{
  "encoder_arch": "resnet",
  "model": "contrastive image-text model",
  "dataset": "drawn human figures in many poses",
  "train_examples": 195000,
  "image_size": 64,
  "crop_scale_min": 1,
  "horizontal_flip": true,
  "rotation_deg": 5,
  "tokenizer": "word",
  "vocab_size": 44,
  "loss": "sigmoid",
  "embed_dim": 128,
  "encoder_norm": "batchnorm",
  "encoder_activation": "relu",
  "encoder_channel_attention": "se",
  "encoder_depths": [2, 2, 5, 2],
  "encoder_kernel_size": 3,
  "encoder_stem": "deep",
  "encoder_avg_pool_shortcut": false,
  "encoder_widths": [96, 144, 208, 320],
  "text_encoder_causal": false,
  "text_encoder_width": 256,
  "text_encoder_layers": 10,
  "text_encoder_norm": "rmsnorm",
  "text_encoder_norm_position": "pre",
  "text_encoder_activation": "gelu",
  "text_encoder_mlp_ratio": 2,
  "text_encoder_head_dim": 32,
  "text_encoder_fused_qkv": false,
  "text_encoder_bias": "all",
  "text_encoder_qk_norm": false,
  "text_encoder_parallel_block": false,
  "text_encoder_dropout": 0.05,
  "text_encoder_inner_norm": false,
  "text_encoder_positions": "learned",
  "init": "orthogonal",
  "residual_init": "zero_last",
  "optimizer": "muon",
  "muon_scale": "match_rms_adamw",
  "lr": 0.0073,
  "momentum": 0.95,
  "nesterov": true,
  "orthogonalizer": "polar_express",
  "adamw_lr_other_params": 0.00075,
  "grad_clip": 1.0,
  "steps": 11900,
  "batch_size": 256,
  "epochs": 15.6,
  "lr_schedule": "step",
  "warmup_steps": 1190,
  "weight_decay": 0.03,
  "adamw_weight_decay_other_params": 0.05
}
Rows from block 5 of the image encoder of a small contrastive image-text model, named by matrix and row number. Rows with one number belong to one channel. Each number is 128 + 32 x the weight over its row's rms, rounded and kept within 0 to 255. All counts start at 0. Numbers have three digits each. After the name is the row's rms in percent of the matrix's.
After each channel's rows are labels from the 100 images, of 14848, where the channel reaches its highest value: "strongest on" is what is common among them; "peak on" is the class under the peak. Only what is clearly more common there than usual is listed. The data: drawn human figures in many poses. In brackets: how many of the 100, against the usual share in percent.
# convs0: first 3x3 conv (encoder.blocks.5.convs.0.weight, 208x208x3x3, each kernel summed), inputs 140-207
# convs1: second 3x3 conv (encoder.blocks.5.convs.1.weight, 208x208x3x3, transposed, each kernel summed), outputs 140-207

convs0.56 093:098092057112116113104114151122107098154137102123206130154089122114139128097126070125080077092108162151112146150155100000143154234141097110142126082142151157102157141162110166138111126107129044073123162093
convs1.56 095:148118167102096136147112092132123130088112137149071149114133116141093140142128092116118084146127079139166082115151123139149121101156096120143065183153174167110141170157171052123086141154213160132121126127
strongest on: running (74 vs 6.6); brown trousers (28 vs 8.2)
peak on: leg (37 vs 1.9)

convs0.91 116:104073094126120070133091086171111131085146104140106127133048068100132123114158099140127110145093090133114155161152081068170126041145114119151107100135102160089101126117091106114143136135126131107132106149
convs1.91 095:112188119135119112117122084093151130113142163124142189053124153163127124107203127142140198134119116156148153100191139081153149129153165152163143117156097094167108146152202115115128121117110127110112162139
strongest on: squatting (41 vs 6.1); sitting (26 vs 6.3)
peak on: leg (55 vs 1.9)

convs0.181 085:102076058105131095149155096124111105141113062132124148090067098148148108128171119136123101113081117132133175172108106061135154096159160086097123109138165118127114085137162132125138165206073110129194152094
convs1.181 067:109154159070146134116182119118136066062149155125127059060119151089081159089087177155069179144176081117158124104189156089130107132160134134162126108174095104137140089106145141120187080156110131148117107133
strongest on: waving (64 vs 5.9)
peak on: head (54 vs 0.9)

convs0.25 108:075120154157135117153153153179105123112147059119105083098060129101140057146128087111151123081130116140098102168110119030159133164139139140075154128146159111122124093151099129123085161150129046130119115157
convs1.25 119:118088147161116121127092163143134173086115135169135161162177133146134113170190116142126068149152159119126144084139100094119069114101106128161083183157165169168150089078177106135112139179167149123111120105
strongest on: lying (53 vs 6.3); white trousers (37 vs 8.2)
peak on: torso (51 vs 1.8)

convs0.171 114:150132067176146144081122106156136125127122052176157120158178097054131111158105082093131065149110120125105121141161122094166118166167129092137112118146104125114108104126126207146114152146169106110088111156
convs1.171 109:129155103086134171148120106144101190080122134111081148130112125115089135149150091153139056112110152124128126114110091086089121130121108142152098095093123139129163164150150133049000078145145122163102185158
strongest on: kicking (68 vs 6.5); yellow trousers (28 vs 8.5); splits (26 vs 6.2)
peak on: leg (30 vs 1.9)

convs0.137 089:109131065135130087112106131097116128184102143108119126145141129127081102159103131119044062116171118109126158179130108097149085114130099217088146112121152080098122064133113098118083081077121110145149069152
convs1.137 075:091138115139121166152173186139070115137155113119150082109102126124122207060100147139115116123146142080132074109146146163137198126157174161105143082117075130127186125111109171157136163109135125181109076152
strongest on: waving (100 vs 5.9)
peak on: head (32 vs 0.9)

convs0.58 091:115172185088179117145093161174148152101134162095097102106154141125102163101153140149149046149152090150120138119124111134116122092109088102100124124114146142151067090110105119087164096138059153100153135085
convs1.58 102:094096138124063150186126091115099151155090137099101170113141129134111161122091124161118134114101176105120088127136147144164097185134128130123061093107134089098128107164220122125112123183143148172131142089
strongest on: walking (61 vs 6.5); pink top (25 vs 8.7)
peak on: arm (30 vs 0.6); torso (30 vs 1.8)

convs0.122 097:127128177110109092117147077217119108100125138136084080133141117154129099126161157079116135115108106091102163196132109104151104168155117113129107111134142097127112141121134123123171121117132110155133130116
convs1.122 133:123152095131143152074119093109110134106128119088098098105141127113126096138098183134084137147174100121118162089120135143158174095124106159175130109131074163127092075209073126148196139131119109163141138162
strongest on: bowing (93 vs 6.2)
peak on: torso (56 vs 1.8); arm (35 vs 0.6)

convs0.154 083:135079094073123095116163103173137090119134088172108183135154102095135143165168108009134128130082088129129054177175097127142106078185156089079110115141147134088139089076122130123134119114163136141134115188
convs1.154 099:088184197127124130140123156117126086202157115094139116098065119121141094088121176201121107115152186156174138114119150133089097128133131121126154136142109127129106086164129128109152149114118108130125106168
strongest on: sitting (65 vs 6.3); red trousers (31 vs 8.2)
peak on: leg (57 vs 1.9)

convs0.144 090:156148142090145159151161115158133158121172106112066121152089106104112081128108076149132173158140116144164111120151109182130119115096198131089133109133131097102117104160159054122160097121114021070192116137
convs1.144 076:133112089131140125091114117074115175131065132133122114084160092097173132109179188126115112137133135101123142166160139108081162133184126149128084107149097141171085117183088102154223193178146177151068130152
strongest on: bowing (87 vs 6.2)
peak on: head (79 vs 0.9)

convs0.76 136:177101134074130098098127124180136110150112076241091132209071120123153120055238095078146048092114130140131125148139114103139126127126139115088125156145124152130141079109120157135133144115197139104104089230
convs1.76 114:077130161091155105135176142091149109095146137027149144079141101152158180118107145116051165115108120156165141132176108065154123105147159103138138110096136136143152141120140149106133100126018117117127162246
strongest on: splits (45 vs 6.2); yellow top (32 vs 8.7); red top (27 vs 8.5)
peak on: torso (33 vs 1.8)

convs0.88 089:110086115079100127107102156174125122208107129144040152156099128135120146167246156129174095100200119125089142098156135073167090074087124109098148152096179106143127081081079090115163109144122098179165149121
convs1.88 104:159105171142152105132121130115160107081107122141086152102133136122117135156043118104128177150125124125121157081117138194179129163120120161179153147038118118149122151051120182195186079140136140163119077106
strongest on: orange top (55 vs 8.2); standing (31 vs 6.2); running (27 vs 6.6)
peak on: torso (66 vs 1.8)

convs0.138 097:118111054108125143131156079101130117116141130049172109109125076080139082089064147129011094141115112160118092131120119136102128128091167112129124123096135124129100087116177140153082107110048108089116119101
convs1.138 080:126142109175164119138149112089104117136135161203120162161184195135100183139141090123170173112115134199144132155097107115153117141146157139141134164193175111135144112151125112112154114089000148147151156046
strongest on: squatting (69 vs 6.1); red trousers (53 vs 8.2)
peak on: leg (25 vs 1.9)

convs0.82 095:130130114146104140123119088209138062171114141000116121046160135107124115146173162105097108071124079089146120133145121125124135122077113122155151136175157122116138120084137104127096108072086094150115144166
convs1.82 109:149132124127126106150148190131157099131165174015126113144162116123136135147136130153024126142097116113180134100119141141092174131113173161137128130045092137098156104137112134152127145112173128125108143199
strongest on: orange top (80 vs 8.2); orange trousers (26 vs 8.6)
peak on: torso (30 vs 1.8); arm (27 vs 0.6)

convs0.165 098:132068183103160069142089073192120090130090077092120163144095055138115103160159156112042129165093113112082109103170093132173105119108108140138107096148102138104112114082110091121144113100110112146083123165
convs1.165 101:188208108114159145130152099124069127139125177183101119057125123141117083070119105122180186130157113120163185089109097135107101119142136137141112085067106095153190084107106089137151150078188152129138136187
strongest on: sitting (61 vs 6.3)
peak on: leg (43 vs 1.9)

convs0.63 086:106105125079129126096104100157104123209117068130093074094127103112183144127050100077130118081119117138107125152108113085150127172052181131134145149109113098121063120075167125167127075134086073132142098113
convs1.63 116:063140076134058127126123153130135140112125167137117150092128093130115084121102073073115067115112158138074129138138110167133134071126141161147154098080115100167138163118186109097150095099117093135116149088
strongest on: kicking (50 vs 6.5)
peak on: leg (29 vs 1.9)

convs0.173 090:169092114106123150155163107190101098094136119133117138126111119107115127108139160091163109102122102175113163199148129050137122069133069099137128136107116147116141111104104159152114146088137094182154131156
convs1.173 117:115085152149139096103097145108139116166118100110127152134169112164169129117145099092087122098147104075137173093142123149134100167122053116126121158095138129111145111030110185184199135134157147107106105115
strongest on: hands on hips (98 vs 6)
peak on: torso (49 vs 1.8)

convs0.6 097:126142111142138155136104155135107086167157077064040149036138113154092091064122120157184127122133081119126120107099087143110154096128145115070123100134124126124133029097165139118069100088117208110156096123
convs1.6 104:104112169077151094137100179141243123085129155173129107016113171134099099061154179130117174146158152182132109168149094135111080133119135134135127162071187146168102088097104102152179178125110069124151148096
strongest on: brown top (57 vs 8.4); black top (34 vs 8.1)
peak on: torso (67 vs 1.8)

convs0.61 078:162132143097142119096135134056125163158133126117094127117107101112105064055135198129101116135083073118137110057140155157149129092097180145092161096132144107126105120124188133128112082108142119087123109103
convs1.61 090:149135138153146163138114082118092153131089140123065106061152122111110061127084138111138133097148138163106133125087154147111177145100143179183122095106075117150139112131109177143165138114128102154072117136
strongest on: sitting (51 vs 6.3); bowing (45 vs 6.2)
peak on: torso (41 vs 1.8); arm (33 vs 0.6)

convs0.146 073:196124111121149116151109104160157148092130111148128095134114120069167079171137182127096124110140132091092143149136122041137068077070164077147162107090181106069174120138174225142069165132111086152174100201
convs1.146 105:115104129104121067110126143132149143134151128126143160107103128205122096113137185127130106106127124145144107145129126161147151158159156090126132074117086130135105134092141177074118125168119142096129122069
strongest on: waving (40 vs 5.9); running (36 vs 6.6)
peak on: torso (67 vs 1.8)

convs0.69 096:145070059117111126113069146147149125076128179141184062136128155137153176128143160142124073128120150117159153176183130128112135123118099090155091091120127177133130134104094131151152142074107105201170139103
convs1.69 108:146139089149158094131107073065058158165113098136139148112077120188093145101177123114157139097125114103157134089119174085116129085122115142212092117144082062163085107142119084131042125117113164127128149110
strongest on: kicking (88 vs 6.5)
peak on: leg (36 vs 1.9)

convs0.118 090:126102134080115115106121187113125146074127089075123112088102126113126138083165122064162151079078106125165131162109151061118151142181142130132132109129142165074143147090087127126108148094125026146107133129
convs1.118 110:118121132116130100128112083117136170101125155104117094108124177125093147128144091148126066121181171178123110115166150129094165039142150121120106147119070129117129141160120082116064167125167144181160103149
strongest on: sitting (77 vs 6.3)
peak on: torso (89 vs 1.8)

convs0.155 114:140126159166124117151089111097156121110104105142131065081107128082111102132082125115112143144118141126109095095121114187110131177158068128145110093114128114130141173136103094112115150128138148162117118122
convs1.155 141:134138124125102113138158075152202073135127111084075115147183163093093095137141176111165099085153190143135162149150140142152082108105154087162120114135134171133099179122115144099069105113113149190086077122
strongest on: standing (44 vs 6.2)
peak on: leg (41 vs 1.9)

convs0.127 082:145136090129163075076097157146133117159124096157120067129088135097159113117099079101134084144135135111119127138129163092127174125103231126110128122143141164156096103114105052150140140142109126109101103127
convs1.127 080:085140124154134067137176148116153153122131119147150152136086114201146118160083142130171110089112094136152183093118054152138082159111147193151138149114098150087108121064163130065160124122175147111145113065
strongest on: sitting (51 vs 6.3); lunging (29 vs 6.3); pink trousers (25 vs 8.1)
peak on: leg (47 vs 1.9)

convs0.200 108:064109086140126107114155063124147141136109143140143083202136121146130144129116143152084012138098153097138139145106115155114143040158110111154152147122140107108099217209153167105102161140121167125125101139
convs1.200 103:135137138096126096117129087147094112132098117115083133057145149132103158116199079114075071137169140097126136076203082124167149123111120136146132098098061154096118169072191096103188119176112108140089125112
strongest on: bowing (82 vs 6.2)
peak on: torso (43 vs 1.8)

convs0.205 092:145162126096146110107156105201141100129092121107060148142155099106137125178106119082102036121112103121135153118164146100182136089175232150145089112107145108125166063114108157146128146089116093144159075145
convs1.205 083:206141143120121184136108150121146109105167119124192132086121098163135107113150131182082148119153105086148123159077097079132132129166180139144186151079098140115168116150157100166144083143110133111088148211
strongest on: orange top (57 vs 8.2); walking (43 vs 6.5)
peak on: head (27 vs 0.9)

convs0.158 088:147107059141103111106071144124123149162102098142071123140153145083084094127160103138098124173144101127157165133138092117117145062108111109127108084116122123137112081096107085154092078106133150181123120110
convs1.158 073:147124116133142147153165159146175159100105127130141132120148114088129097136106136088067129131094162177068082158110138164089147099176173146162200164082144064114132100111137143081080145172117131154086117168
strongest on: kicking (52 vs 6.5); red top (29 vs 8.5); walking (26 vs 6.5)
peak on: torso (45 vs 1.8)

convs0.104 082:097166117086113064107152052091124107066134058112137129126112084069187089154157125150071096138098150153101121104117139122168140171144085115143137146152174137087087161129108168136175141126172074129103087135
convs1.104 061:131136122069100129156065137140072101140099119123122108109167120158141139210093149153112111091151155098101171136088127165118068125120105131146150176086089109125110119170120148088159068140079115136133192142
strongest on: bowing (46 vs 6.2); waving (26 vs 5.9)
peak on: arm (26 vs 0.6)

convs0.149 098:113093076103113116101157119151107126147135125103144206083056117134120159036067157148119117126110116128143127145087134085120121092088151106154101118145113147105138120074119149090131098073183143071137104074
convs1.149 096:100136130183147099138173144168142092082123123131161091121130162115138129017183128146150133133134119107000135137185122095138099086120151129124070145137106133073162127124117110135102160117117147133086011156
strongest on: teal top (56 vs 8.4); teal trousers (46 vs 8.6)
peak on: head (41 vs 0.9)

convs0.100 092:162132107130108096090109177065131102144088124105079092128089146080102179061085151051057151138099119061132140138071116133089122109071175128126121132132119104117141107051112037111128119113144134154103144136
convs1.100 096:120145186106176150163105112114070166145127149178062079138140109105132175137129159102126097098160114106149098097137139156122197147128177131185171108135114083162152117135098113137063141119136120190165103163
strongest on: orange top (48 vs 8.2); star jump (45 vs 6.2); waving (39 vs 5.9)
peak on: torso (43 vs 1.8)

convs0.40 112:101136093100157100101164095160126124141150092136036102084093130072123081161136176118138042135116115100138116170095153079119171050146167171149139109142116117149152103133180151134100112159105106105134145121
convs1.40 089:134072194123132089105122153113072133171117090198162111128151180139124134123149154142074088114142120131087119115142123127105111131116104105127096164100101148101138075109140106132102174175116134113103150089
strongest on: lying (46 vs 6.3); kicking (26 vs 6.5); brown top (25 vs 8.4)
peak on: torso (25 vs 1.8)

convs0.26 070:167112124150127147094107020081129092190124137104116100098110160157156173127127123099067184144088115112101130060072125153188163086125149128139123084137129146152127091112132132133168123045140153176116152174
convs1.26 100:117176134130151182134110128128160154111098130121066125159118092103122104113075187176157155126144203141158132158116187167074172114162136121166111124105068137166153100136092164151148125096133078196106093185
strongest on: sitting (84 vs 6.3)
peak on: torso (53 vs 1.8)

convs0.72 106:171133063120114128162140122151129151132151155110139079166070141156074099087088091131114144106159150123189124140096140110107079044126119116123164099133150131142158113098091136131143095112116027119156119116
convs1.72 081:068172133167168124116127106142104125165121106143122069115217107113162118140170159135146146147086083077088088159138125129134164129122098102084168204150155092133097085106106137090176165120092165134127062092
strongest on: handstand (100 vs 6.2); red top (31 vs 8.5); purple top (27 vs 8.1)
peak on: arm (27 vs 0.6)

convs0.176 079:104076053136143166198124063109135131088116198090080044126187158119140088115173112093135038103172126111140142081116124102136116070119145185104136127118141131117120112118138140103121140151099144085118121067
convs1.176 078:156076142125132038082123099160051158114125123150173150142109104188182120122173128150124112095085063106128096095165099071139110134130126071115213167133150082144131085120149122086142125174107123120125101122
strongest on: hands on hips (98 vs 6)
peak on: arm (38 vs 0.6)

convs0.24 081:122129160114136083092035117098134099089105091114133145136135163094192103108113157123155093116116090141123138084153118130139117160071112082082115109164095111165102140117101120183090133106149152162131161121
convs1.24 098:136116058139100189090130146151158131115112114109116132165093122158146105151147190119177132112153152117144113127092146064125143173152148097085156132139093160148088106086071163098076133129170114200134147131
strongest on: arms out (40 vs 6.4); kicking (30 vs 6.5)
peak on: leg (29 vs 1.9)

convs0.123 080:109129133143177107152100134095093092117138204196120159078130145124153170081202135081149093130112128122131097153099105189167128112098154143116068150137101124118110139098121159168109143122146146135178152075
convs1.123 121:102204161132052129098159129153083106098154084139119102159098123093147157113086107096115137080124088131111129151122120146072111140146140114144133140133186119149130187130134112176115126196137101124106103122
strongest on: star jump (55 vs 6.2); walking (38 vs 6.5)
peak on: leg (39 vs 1.9)

convs0.99 086:093148177089139120134132167085124172147142122120151173089103139099138081159068170065186189144145094161128143078090154126098097145128140093102139132080149086160104108135149120106168114073116101150189116128
convs1.99 128:137133115150086110097108162156122046109139118141139082133138144216140096133126088094129106117149135130165110154096067177090126114134104141160134103135084117117109132047156152115202164104189105075143130156
strongest on: standing (32 vs 6.2); white trousers (32 vs 8.2); white top (27 vs 8.6)
peak on: leg (32 vs 1.9)

convs0.101 119:169167103067131121132145141135149123136166178132107145116104139164122165074128110175096101147159122107123162133107117149129109137124170092133127085112107094145141115104113098126139105130101189111140121109
convs1.101 119:090128133155157097062138177148190156088137168159206127113195114101142072094145072111155140113087061103173115134126088123101133130173189088116151150111164103165112155056115124113154093138103105071105146123
strongest on: hands on hips (100 vs 6)
peak on: torso (72 vs 1.8)

convs0.195 107:135103028126131107147079074107124078170121102160169139120138131072134079139122091203144044118112108122122106103139126166147132135122035080188113150146154125091129200153118156146044122110097127111139111136
convs1.195 100:140111113095103161110125120125096111120095111161116124142149129105136127183139104131157078140087091136162106156186124148127157097156096114109088150129150137096185174122186083180050140095185115099132101126
strongest on: kicking (42 vs 6.5); walking (34 vs 6.5); red top (28 vs 8.5)
peak on: torso (26 vs 1.8)

convs0.74 084:123099100084102127120136125153100130134109160132140121109101079043128080133160138113069085156129153101093087123118081097118063065080085131176132140183144113117125096154167154096079196105195042135147063127
convs1.74 090:189099084178124220105130153129125108140110173102116065153162164144123135141118185101109185104139071116084112114142111126206119163111125129203154065069061102091161118176115171106148136099125124096135098098
strongest on: bowing (71 vs 6.2)
peak on: torso (64 vs 1.8)

convs0.125 073:099149072096123109145120129080155127116116138074192136135116156063155194116087130079077113163143155100131094056145163130098124116116162081129150115093096117143084215084123155182079082156102140131167133129
convs1.125 131:139148080148094154119120140159150050093098104111102095082113121125074139169115134094129119096137091142143141109116148145108112177158156128089172111100104168135091201135132104129058151182162102181127137155
strongest on: sitting (72 vs 6.3)
peak on: leg (46 vs 1.9)

convs0.163 113:064157125107107099140164097172128162089149115096107075143133142105121052100172186096086126154171125107143124155128132140120113075153173124152144122144147116123087113185113068123146150127049076137144126105
convs1.163 097:135120180073114139113104165122082100104114139147182140100110103151183184060084172113134142157129143100084131175178119115104132120146171081140125120085161143140094159135142084180138102107164129086135131177
strongest on: yellow trousers (60 vs 8.5); yellow top (41 vs 8.7); lying (37 vs 6.3)
peak on: leg (32 vs 1.9)

convs0.103 109:124130130099146134128099133111102115079151183151149127085106126111088142104149136139087043109078120078134069079144148169138140000116117150161118103137122160127135129149137164126127101107097105129138115104
convs1.103 102:145141108138138158112122102088081150153117060098070083141135193073143178117148157108139090131175147103166093092106087116103141129116144068150125144144161154139166149169129139121077123098131154153137120147
strongest on: walking (68 vs 6.5); green trousers (35 vs 8.4)
peak on: leg (29 vs 1.9)

convs0.161 106:152132255118100106106163141204129113087115082115061241126081124156118081160130105103133154123095133107121119137098115060112103195151125049096106154155124119123127058145107101130097155053129118140104149118
convs1.161 106:115107112118136100113136081074143093122137158057145101087152171113133125083156140136098174152160212160135111110046170080156120103111147119087105074136156102100131067114142124191099114088084128183152146154
strongest on: orange top (67 vs 8.2); squatting (41 vs 6.1)
peak on: torso (60 vs 1.8)

convs0.67 074:141136098101129089127111073130110067119130112116137145123110156090162119113099157089107082080101123138095102127097117112121091088118177116074080105141102171155147141111135136143059152090095139104131089071
convs1.67 143:143090206123134099148163083128114132105130069161097113114112128080142122124099151172153156095100157171140102124070185143135088130113146102121141088171145110126093169149125094163084155145166122207136136151
strongest on: star jump (39 vs 6.2); walking (36 vs 6.5)
peak on: head (37 vs 0.9)

convs0.175 083:152107142111150155121131100132128147136098091100129103056169103102115099105115178131124082136109098112145114065105163226101160058080119189141134149092120153113155108139124117153146105100119129142135126075
convs1.175 077:107148113084129125118147157133144161080108106072070104133075142128153168133140190083164125083093138149130128167107154135118146155125160129174124138080109086153112137136074127137088127129112162124108135109
strongest on: waving (85 vs 5.9)
peak on: head (50 vs 0.9)

convs0.206 109:111124156116099140114047078147116102126118101125046098167198135143133153083049161121112142090099118104127071176085079146112161154093180156157129132173157117103149087076142121125138113043170135104105146119
convs1.206 101:114165156075077072202103172169118145173105110115118138139094129139152120059148153128093121187135156096164099119172121114143126102127129112107148105089144131135099097161125142205132108075125095127123132141
strongest on: black top (54 vs 8.1); black trousers (46 vs 8.6)
peak on: torso (31 vs 1.8)

convs0.204 102:104129148138123153079142078158120103107125073122062162132182128036138088122102170104105108107167090139137142120087115144127105173167159133166137149054127107129097073135169111125104174155169095149152120104
convs1.204 091:105156080119145179114112218087099093134109125111190081059109133126104172125113150152122111134123140121142122154144117153116128105100180099161165131121109139050160094145079126149107091149070124112130163196
strongest on: arms out (43 vs 6.4); orange top (36 vs 8.2); squatting (26 vs 6.1)
peak on: torso (31 vs 1.8)

convs0.185 118:104109156160097082125084083100142104102127164096093093131094135128136093072136136145137154156113094084089196155113085124190108087091091089115131155120124080096104152185144122081135148157135119116102127123
convs1.185 111:140168078110121129118116110105117139121144120120098127070147111102085119163136164129129135142159141082109140088144107091148127145081114101140078129102114154195195137100147171085173130127132067168120121168
strongest on: bowing (91 vs 6.2)
peak on: torso (31 vs 1.8)

convs0.59 106:124071080114113141120091100117118127095179128170174111027140117173083133100089097085068147125165133117143139127118063132143087115136131096144151139135138116098131143083090141071138170076150065138100060109
convs1.59 081:160144107105140106162078116154125077103102194127115089020173122107152120047150109130128130190102150107119149101095158165149096097108139089130139143099135131171128133125108132196137155084085133170179237161
strongest on: white top (51 vs 8.6); kicking (34 vs 6.5)
peak on: head (35 vs 0.9)